Rows from block 11 of a small CTC image transcriber, named by matrix and row number. Rows with one number belong to one neuron. Each number is 128 + 32 x the weight over its row's rms, rounded and kept within 0 to 255. All counts start at 0. Numbers have three digits each. After the name is the row's rms in percent of the matrix's.
After each neuron's rows are labels from the 100 images, of 14976, where the neuron reaches its highest value: "responds to" is what is common among them; "peak on" is the class under the peak. Only what is clearly more common there than usual is listed. The data: seven-segment displays showing three digits.
# fc1: MLP up (model.blocks.11.mlp.fc1.weight, 1536x384), inputs 256-383
# fc2: MLP down (model.blocks.11.mlp.fc2.weight, 384x1536, transposed), outputs 256-383

fc1.320 110:100123125132168077101106121119122113162106125123136167091153133203131149144123130115156192121157114075155091164174141085093127148165163125105125085140056111186116165183156150137164121120143145154158119110201065116097082121176096158135161152134122104106117110124141130122066071092134086119175104182113135140125145118144187104171168137131120108139147122121151120128156133177185198119129
fc2.320 126:170112140112143161140194134036130098136146170155124132114134116117158126112134137135107081075095143119131112126093099148126085118101132131124200134127127181130119214069142116139117119130167155135114093165113134140074150136158156166141177198151116139137144147127108074128128085138100168101145122146112089119107142146130118138101138121112120111138145167128206133156111153121123190106135
responds to: the digit 3; third digit: 3; the digit 7; second digit: 7
peak on: surround

fc1.46 074:128092151103130118128159063162141182157138143119100137121163006157108100036180114146171209141109132109113184108175151163129051127104142123114111118135166143116133116169103089153134119125180073129172125111142116124131138116166193135171144129138174104161165107137232197126101161116174198139157174153126119092096095154117133131136104106128065088102106135166141135098170173122098075139125
fc2.46 044:126118163144123129108158144129132140122095114142157143144111122141123124149085115119108050122105149119153137132095107189123000004148142152136111119117120127094135144156117109143140131137096133181113151171097087154113135145109131191135129081168146136090132094148135135125136141122097166118127132154164118086113174118150113133157167128215115120163111081140171066143146119120113092121116
responds to: first digit: 6; third digit: 4; third digit: 0; second digit: 5
peak on: surround

fc1.736 085:138079126105204146167135040113155168136107166138065114161137126162104130126161154138137166141112127191119164142159124143123109094110149145138101105125142133138118079091106148108106156075173123199189156136159146170094143138147163169194176078166195123100130118162151170054083104141182131157143172144148112109101171158101129096107132117146049111075165129173163119117086101129134119081106
fc2.736 055:157167124127128165059158123156122119114112152125108178126110130121148119165092142099160132102117097093147084195154138105115000120125165125146138062130142148105127091130161099158105140128096138110133112140135113142104168138124111092124056131163172122135174081147122107125126130140122165197163163190121183109113148142133127156170132117034133124167137106158143128100146113142117145151101
responds to: the digit 2; second digit: 2; the digit 6; first digit: 6
peak on: surround

fc1.414 078:114055101142151163156146067163118159181080147125119114082110086165057140062168098117137167092087116186134158119156100158112128080095116145118096126168144121120102101117141161150093112115113083175153126116157144141091135126147144137173145097173193075133138133112137127101091136180144124149184204179136108131099163141141126121140099152147052127104149118171158150096060134099130124117118
fc2.414 055:124180115154100165087111142149143121102105124138135154086122141146128134201083130087169155142085118123135118185130098133110000062097162160144137133131122157134126110140175130144075149122079143083094134121145113133108136151113095082116070105121138112117176103132136144122132105123132159089150144157132141113144147138145108105155106130014125141188111091139112097092165095142139147154128
responds to: the digit 2; second digit: 2; third digit: 4; first digit: 6
peak on: surround

fc1.653 065:127089136119131138115127054138135149161096131166124145132163064118102115094226103145136204160120168100145178163208137156146110123070104123088125110133133133127155124105080053121127129109129143149176140117107128089094165098164120133158139106123181119180150129147180164133074147144129161139117173192126104110154138112147122147139135108106066068097112122129155115139163164148134112127147
fc2.653 046:115150190133138142137118122126149140194091099131121158106113107124128120161107182138099038116134116128151115116087105192138000023163108166099107117133091156103141143150100127151134119117084104197104132124080108176118124148158206143145123119194121112068156075153120145132135114117099139076123129150133111152143125101138117138162106126206136119151128106128161071181129123139132087129129
responds to: first digit: 6; second digit: 3; second digit: 2; third digit: 4
peak on: surround

fc1.583 097:150120126126148077112104133086158187128094122164125156137137112120145083158162155152117173083079141166163142140178100171141119115084149117078100072139100156132124092104104128113165062147100128147116092131168125174119137123146152123113117116081150148136183116136181078142157102091087152172115132182140070071146125144117103099060131138116153106149126127148093105155113065113132112131117
fc2.583 105:098123168109090103144136135107129134190125126134068117119132137132220135105089070081177099096104114138136150207114125147073138177161131107153143138097152078129182166128126141172127081102154132085138109176130145180146127145139111170206046121137142145147111108134126147175137175118162137130127134148100131148121102086108144120130105106099120118080060160110125155154125113103123064120120
responds to: the digit 2; the digit 7; third digit: 7; second digit: 2
peak on: surround

fc1.496 099:121105192163136109079145118096142133121114130127117106105164092144127184150113126144122179175160104200125101134159135097122132119170102116176090136078047157155126134175099097099145145123149127119120162149136107067155089083138121135137115097125113125120077090113150135141098095120141154132163133152114075143166142058154168060086229104137085069159167105128115051118143083160219169118054
fc2.496 111:112175106129100083033150116104137151162139131113145145090097149130041147116097132131048113125112133113114118192117106074159106151070138102165185111118113156101096097140006163117050065134072161166070125184078166152060125125175122143102161134099134115112132125101129107108145136128101105134144131119104145136142124154111181171130186109102088118203176147128152098135087138145138184147132
responds to: the digit 3; third digit: 3; the digit 1; second digit: 1
peak on: surround

fc1.59 107:130157110144138183169085118125137167104102157142148119224170131125148133175148129128159082102124146074176067120113129157131117080117126159056102112138162122169144111077073112170126073142117144127185126124117161144108150092149125213160124137080136056118191081105096120131099120154073129108081124136145105185140144136109140180101118119122148148093131103129112149135129150143146145145138
fc2.59 116:160098142136119113084201137161127106180148108116118138138104155132189124151109140127166138079147148138124117138120110099135165175147131174089181109169096143132126211059138088158123075123135097128131104084161111141159106111077144155144053065091127128131089141133130164175121041128142149096139115113103141135138096142158140118066062126096135118159101163113051230128105119142107180109114
responds to: the digit 3; second digit: 3; the digit 7; third digit: 7
peak on: surround

fc1.497 071:120090126119127113091143067160146150147144110127108113129159028150099103038192110149151191138092157125127152114173130134165048134085135122095105123149160158113153112137091095133116115142156102139199121133125106127140122129166215135186135111170176092160192113135213193118079128138146204135129151160148110096128119147112123133130086130114045069124083152161141108131129158133088094132115
fc2.497 045:106127160124127135097141132157121139159102122144149139121097113132110120145089104107122043085118136120158148139089115183137000050146123138112112115128123160121138136140095117167143121118104153181092150155078077176111125159112122188146125094190149132091139085152126123129136138132106132101115129168145127119119154118136106148160141128231115146171118109129191070142150103112111100110124
responds to: first digit: 6; second digit: 6; third digit: 4; third digit: 0
peak on: surround

fc1.422 089:045159136091105139151090067098087118203096101105120117116124064192144090131157127156124115113116129101153038114137150110159172092152161085149139172109085113136113142156184112146121158143093085072154127135069096120145145149139079091119089130099160171130096125163206128144117152116090100104163173166150140129099110093152136133151109144139131121194102104097090186095206174110156158155138
fc2.422 076:112150126104100121116121093087137170164118112130112158130087139136131107082146109111088096143119103121105091097148081152165000118193134127122117101113148171122128093099129128105136130117124106175115143153151114093108119170174185187142120151141129128141070097118121141143112102130116105147107158158154099158118086104163125128134148149090107125127149113138166113120116151133121144108122
responds to: second digit: 6; third digit: 1; second digit: 5
peak on: surround

fc1.301 066:127072146093107131133118059152114169190148137129113101123170027116109135044191121157134189141091154087130144146194147156136073116087119114105151109137179134148179121125090050112116145137147109126148147105117143095117159147157157119170153111137187134196150121144228191138077156114134155142133102208165108108140130123133151141132174113103098104115095144139158162106110132129070091124147
fc2.301 050:125113171106136143137121128138131129143090102129136133121115087121140124156132132127109049107116127131148133124103090176155000034151117150115129103130101144123145148166103123146136124111103131172112146153109090135122126136120149144120121122157143137073136089136119125121125142149100126099119128153137122113113139111141117143145146139226121121150118126131160075153139122127127115132122
responds to: first digit: 6; third digit: 4; second digit: 2; third digit: 0
peak on: surround

fc1.118 090:144104092133140122135192093126120129143123141119094120141109054150124128118128124126151162091107150145157150132140101176171160114061141111105078139096144154142145094158178141118134158113093109186160143079151172166158102071151138138139099069171170106146134160138119176090106121099092152136117068138151145085093097125163138162105188100219242128073161128134156214131100158156077123141104
fc2.118 064:104020143101107112189165115099135112142102125117172137095139102139115158128137128147156164064111091146143149155132117183148000012139116145127093130159103165115137215150153098165212097128103127127115152116107101166102102124118206130094091096130156149088166097095133112182136143150126099024139137137155070096124102111128104113158126163177117134165107125126112111125121098136138105126112
responds to: the digit 2; the digit 3; second digit: 2; third digit: 3
peak on: surround

fc1.126 096:117149134164165112132113100110151151163134095116115171158140114227170145194155115130103180107113110176107089149182093120122096122053144155079177121125121131144097105124099067103131060167123125168139101112122110172136164137147124117174134113095143125131090151156127086198089123069132166143177072132142077046125151114124126132092074095070132156134153090115114058179099102168184126101126
fc2.126 103:052164151106091078181140142137125153185117147127138127107148118152201119121104135134200088121133111161128155193087149165074130218142140118153120142077111102099150161153130146135134139123157161029094133114110096125112131145148132103144086177141146133184133114108138161080128185133110108157078130130121152141130111092130115123127094143128097156141111165116190180153123174120130079154126
responds to: the digit 3; the digit 2; third digit: 3; first digit: 2
peak on: surround

fc1.402 107:133153147135135127129182150117139125172113153181146134110071057114122187095185126115090154128072107116118084144201126167126134126110112119099135094135169126108126085097100141124097164142150143142137162125139114162166142159118124108178151173134172120128104112139214158130105152071114167177152154182147116053086131099195116127156206117155093095146129146144162158128173113135119087111127
fc2.402 073:141198115116099123090106130111137113088142140134102137157119161135126118174096116094130186104112116109124155125103134063129000085086159149134136139136124175132110050148131154142130118126119168101130127109139140139104121127082101135100112137134130137133146108154131120126123117131122164179143127157118155116111120146131131131151079121022128128164145119131109156131134096130151163135144
responds to: the digit 1; third digit: 1; first digit: 7; second digit: 2
peak on: surround

fc1.623 065:130069131110130103139165057142119139180113114115120103135166085148113129050191117136154198142128170089166152141178150206117103101097104123127087130139170140156157117165079084106129108121135117173142130089142143114097167126164142153132167100187188128156182126156161164116095128161131162145114113222137116121143102098148171129105137123106065112086108139150119140113153157147094107134146
fc2.623 045:122103162118113147156155132157142132149101116123176157105110084137124127145124105164127033126103122144166146159119094212153000000165109144110099113126120136107134160148095130163154136121107115182109144170082115190104134152117174155098115122183132117096147110143113124144131155156123111104123121146150100131121150135153120124147159127230148120175112122124168063154134125128124101130122
responds to: the digit 2; second digit: 2; third digit: 4; third digit: 0
peak on: surround

fc1.599 080:130036157134179126140141090175111147147094142107101099076145072177107148066205131161124153155071126157112161116138088180139124115133150139142137123163151159127104105080078122117145138153152065217130156112121122181071160126142162179195176128170202064167175113128119129126108114133204072157134138198155138126106171164139164148114115123137065116083124139198183154142130065106158146105157
fc2.599 058:124183142143124142091132119138104130132093142132137142091109123154141120138125165117165159133111127121134132141096115094086000058061159174162117141115132145131126126133166139153136137111106157101091157132134130133083133138139144142124114129146155153106147122166132089135130025133106103136132128162121107119132151125141135130173147150054129151202108114143159078113161138118150114115119
responds to: the digit 2; second digit: 2; the digit 1; third digit: 1
peak on: surround

fc1.612 074:120112139139120134122128098156099164176179115135095109119147014147113148080194127176181165179097138114081174158195159143140087111074132109087148118130179138163133108125099103076134162122144117172158152119123155108128131130145179106182114117154184100166150116173199181152071132124117187154141107210135137099136131117136157136158172088097105098106086120140172169126152144132074086143130
fc2.612 049:149097168109108142142120122136138134147108126127147115125118103135131117146121133147109084096123139123145131128108099191143000033142115164108125121130118132118131147160105118149144120114112131192118153129091103159096133143116147163122121122159137125078149097140117102103142124144101133115116152149155107106122142110140118138145141137224120124155136122136161081151139141127131073113143
responds to: first digit: 6; third digit: 8
peak on: surround

fc1.95 085:144081138083135126134167077185125161177086171165118117112088044112118147090217133098114211142097118159115166124203138165162113118117153132105141128128167117119140071134078156149109151088141084197169183128137163179141155169149180118186152140141197099134134102159189132153090152127191203136172195129148128111109152140179157163138134096143074102100146144155192162082144145126130096112111
fc2.95 056:121174114136114126091127147110134122113125136133134119115127138141137108150121134083145152107107129130138129148121117086116000087082158154142124124139116143119127107130170134137130116135126151103135131132138104145135137126099103123128089079150139117127149115162127102129125097116115173126154138179101150108101137133147130126149124114048121129168105116145157099130165112117141125117139
responds to: the digit 1; second digit: 1; the digit 7; first digit: 7
peak on: surround

fc1.411 114:159084105193132130103220097105129127155136142123130119140194129101128112088100094140095109057133185093114093107113073142121228126171136083126141175156164148147092136160153139133114106124162130164177145166114153156127093157196116181105171133184133154104130095134109120156114161075177131198130101172185159140169124159119144131118133131151195117154138113104106152143121088138127118121111
fc2.411 112:116169141131161112137106091135136115201100178131136132078207130159161136223193117140050121147127098106102129136097125140140101128106155126136109195161091121121127094132051139125124133128154139119135152099197168138135131123090045068128073110191151143165183118105123127153139045123119102188153123157119059111113158165130101116103060136127110111160105173179157143124132199133126160130113
responds to: the digit 3; third digit: 3; first digit: 2; second digit: 4
peak on: screen